A small image classifier, trained from scratch: 32-pixel images, 195000 training examples.
Rows from block 6, named by matrix and row number. Rows with one number belong to one neuron. Each number is 128 + 24 x the weight over its row's rms, rounded and kept within 0 to 255. All counts start at 0. Numbers have three digits each. After the name is the row's rms in percent of the matrix's.
# gate: MLP gate (model.blocks.6.mlp.gate.weight, 1024x512), inputs 148-221
# fc1: MLP up (model.blocks.6.mlp.fc1.weight, 1024x512), inputs 148-221
# fc2: MLP down (model.blocks.6.mlp.fc2.weight, 512x1024, transposed), outputs 148-221
gate.33 087:108128147105169114092116138142157141098102140153133139113110182121160153080119169149117109127118119117093104154102154164095130156083163125093106115155160126081150120131128130107096145109156142094160171152128127120134128131
fc1.33 093:136127081161156116106136155129133144136139138106099160127127102119129129133164170088143135075177098152109137116149132125109089182165114129110137142100148149138158134135158118121117121107145115109129128107104112098098123081
fc2.33 076:157169168105085136128141120117164118133136109162135174104101136149161114143133121111151094127136095090125121125147110155131144135144167138118161119095115142106099118144121107115109119122124117137081123155147105112149164148
gate.34 082:088139146141143102104144133107130134138099151160092144161107157109122152157149142102111170132162085087164146093102159098103156126120131102137108105158139105133111131113153141138102152120153112136121105164139126147115159128
fc1.34 085:124103141117123144094098124153122100134097115105120130109150125150120133158150093179160142095144104138144098090117124104178131128160166145169146117149160093115123131162134151107097163150121099131141116164133158144139117103
fc2.34 072:127088090088105125117112158103135165138113102149102128100155170102142157134111097104119153110129103104149124092127159107153145139114112149162157110093120151175091114111120132165093125114136129088102151155114111149160104161
gate.35 098:117149131105154115146115108144109137087183136124108129157139110117175131173131119156136125097138119098139156138165149140118092135142096121125130078168132125154094156132148145104159127097137138140159160161126155093117105174
fc1.35 090:104120182099142146114107146187116129098105100148137102143134167112135131101105095158098141158108119128156125148129109134070102094102115097112078142140154101138123116135171140097093083136112138166082146141111121159083121100
fc2.35 094:098102134148166126106085130117121147119124125119105089113108156132137142099158139110133159148119182149155149129145103118123112094164128109128100114178135154120132157123118160132157136139103103100146110101166081081128105081
gate.36 096:073148093133105115121111109125125128116146157117157115123122159160078160134129163163152094153126097145162137137122164130128129132142097186130143164150153180136148149111122120137159132131147138112149124136094093105106093144
fc1.36 099:139130139115165149155087089112111194098119100102116118111115115169121117097108136136109088099158094118138172145099119147172115128153110170143134147141149161136152171137104174113128174132131154125088141128100146115158137119
fc2.36 092:103118152100130175088157115128140143152130126146070109112115099114098142101178134087117170121160145085157106159141143096143118193121137116121146089152115146168126110149102160117150117124130142090104111172151116101113068152
gate.37 096:085153098120159127147155113128131108161168102130090122143162124122112163136147142119068130106109140133112105140103142161121147131112150116155115126162122157165158101088099125135112161142088103139179132152115125136120141114
fc1.37 094:111143114130093152109150138131106128143125108123154108120155138149144106086090169097145118080114115132110141185135100143151093150092142097161108130111098137137154132082110142099092161158115122153082145114168158097154096147
fc2.37 100:090128103149097155124160117110149168094159129123095131116082115127129148140110093097156132171123145090147116133141116138140130100133070122143165112115087105120151117087116135130123099135098128106116109119130136101092154134
gate.38 100:102071162133126155104134112115095156133098153158114150138158135112126090117099132164159161091116140097130119121126127114091078117079117100123123101145148086122121112138112153085154100125103114118121119161120063120160148112
fc1.38 093:110097124093090110079149085098145095156155125120161127155107093096112113153140095129108141165116147146123165129121109137074111160112148082170170085104134164169119136139141107120122126132135137127146118138089120141103133093
fc2.38 099:102121156130137132135123162120166148106103155102125137114093110158143124122133109108100118126163095132095151158115081073102086148112123159150155118112156186119115096158155154160102103110136079151136130129127100129123147146
gate.39 084:171094128157132124097090102086082134156157126098138143135176135115079101117159125134165163153149114110143128120166155082167138158152089144121110083133137110138142098125138169103108178107126158130144091095115110149130151148
fc1.39 090:107100132101096155175155165165134136169139100101110144156142109096145142089108177121122087094099085150125110117105114137168146143128137114159131136150109078102072147120096136111098160094132105113160121104164161123096143151
fc2.39 072:092102156145104128097150086126162114117092084157123129138111106177092151160089115122169106146132106105125126134166157140089093147107164108153113133157153156109093083135118138120115137089120107121152096133153138143104133161
gate.40 091:153154099164111071138123141116145107142104121167143104136090114154129117167139182112135133134115129102121138142158094132095110083139088149124097141147120112127083105100165167139123127111097100105153135152112092130142155097
fc1.40 089:139119151109095138098135120086146090167126164093122122087169111115088164144120129146132132111118148146126144154132129175136112133144100140158160096114144176115102109126124148151163132101135112165107131128113150156124132147
fc2.40 083:100145091158152083141117122175113122136096116159107113164124158116129091117113140123154128141147152090103146097118126080157095136155166147158137135137152081143095096111131096152148133138131135118123115123136129108103151156
gate.41 111:137164146117110065092117121117146150121114171078115117118114147119155124130126094134124117095111131083139149113144129115098155152136132151136133138121157168121126125123168100099138087107145129131140145132096096116114164150
fc1.41 109:146138131129124046154144150100121164135138150106128124114157119155097117144150137150130146143116147104120166085142138166146144121109093142111121160170098205132099183150126108114150173101132133132138123097066101117142130114
fc2.41 126:112134161115132141117096118110125153132132115126068124101105115078077140112149114131132091126103177116126148125143118111194103136110095098119151052120140120083143136113138091101101116115114137136136128166085115098121121120
gate.42 140:140115128114109144078066125133141137120125160169113088154149133114109155112141163107146123159148107163089150113140144112121110124141150127151111098143151101099097143126119151111130126139120107142131135138100108170110153131
fc1.42 136:180130133142132146097087096134105147131088164165123088164165096114103140119116170097128113148133144154080177127146148103154109120153116136139122084137157107132103126113118137127137122102118111111151150126127118120126109111
fc2.42 158:133131154117124131101169116141074147160136136157000096115139127078166116129132151131108132151123255147103135142144137139140154127109135135115121090133160111102132124124129101120158122133130094082148117131150111131126132122
gate.43 085:154140137116114124168161137114177181102104099121132129101159139138098156131104124104099142105096116119106121111151091088187142159139154140101159167131109119128100120099110161097174155149112160120141138168145106115127096096
fc1.43 085:103105108156085149106119135153147160087167132093102105142136139096129156116119152154108129078117136158107157151091139108097109139143146120121136138097145101112123141145095153111102110151131149153099128119144106163089163115
fc2.43 079:146093096120074112119126134133150094112135110129109162088099130127091156158138137153105126160088154128097103132141136121162111101150098108097151147151138149107147104119107172110129091103122124129121116137108080128102109117
gate.44 094:110143147138117114129126151147105122100104103101117160157137135109147101137152118168103119115140153104092118154121148126106152139121117151121119100146148173102153105162098135158111076093107115115107130109165152109117113132
fc1.44 098:104143095123155172122178109081120150118113121138118114114101116096124150143139099105182117146080120089121081091165098125127145125125135155123178101156117118138114133124118149134146124163093096124131099121142122153137112142
fc2.44 093:141138141155139157135137121154142153079143134113216122101101150190119153130178170141178131154099088112110113130111105110152149101156152108082163156157134107087099120120104125140112127116086108225138102137123104122162119125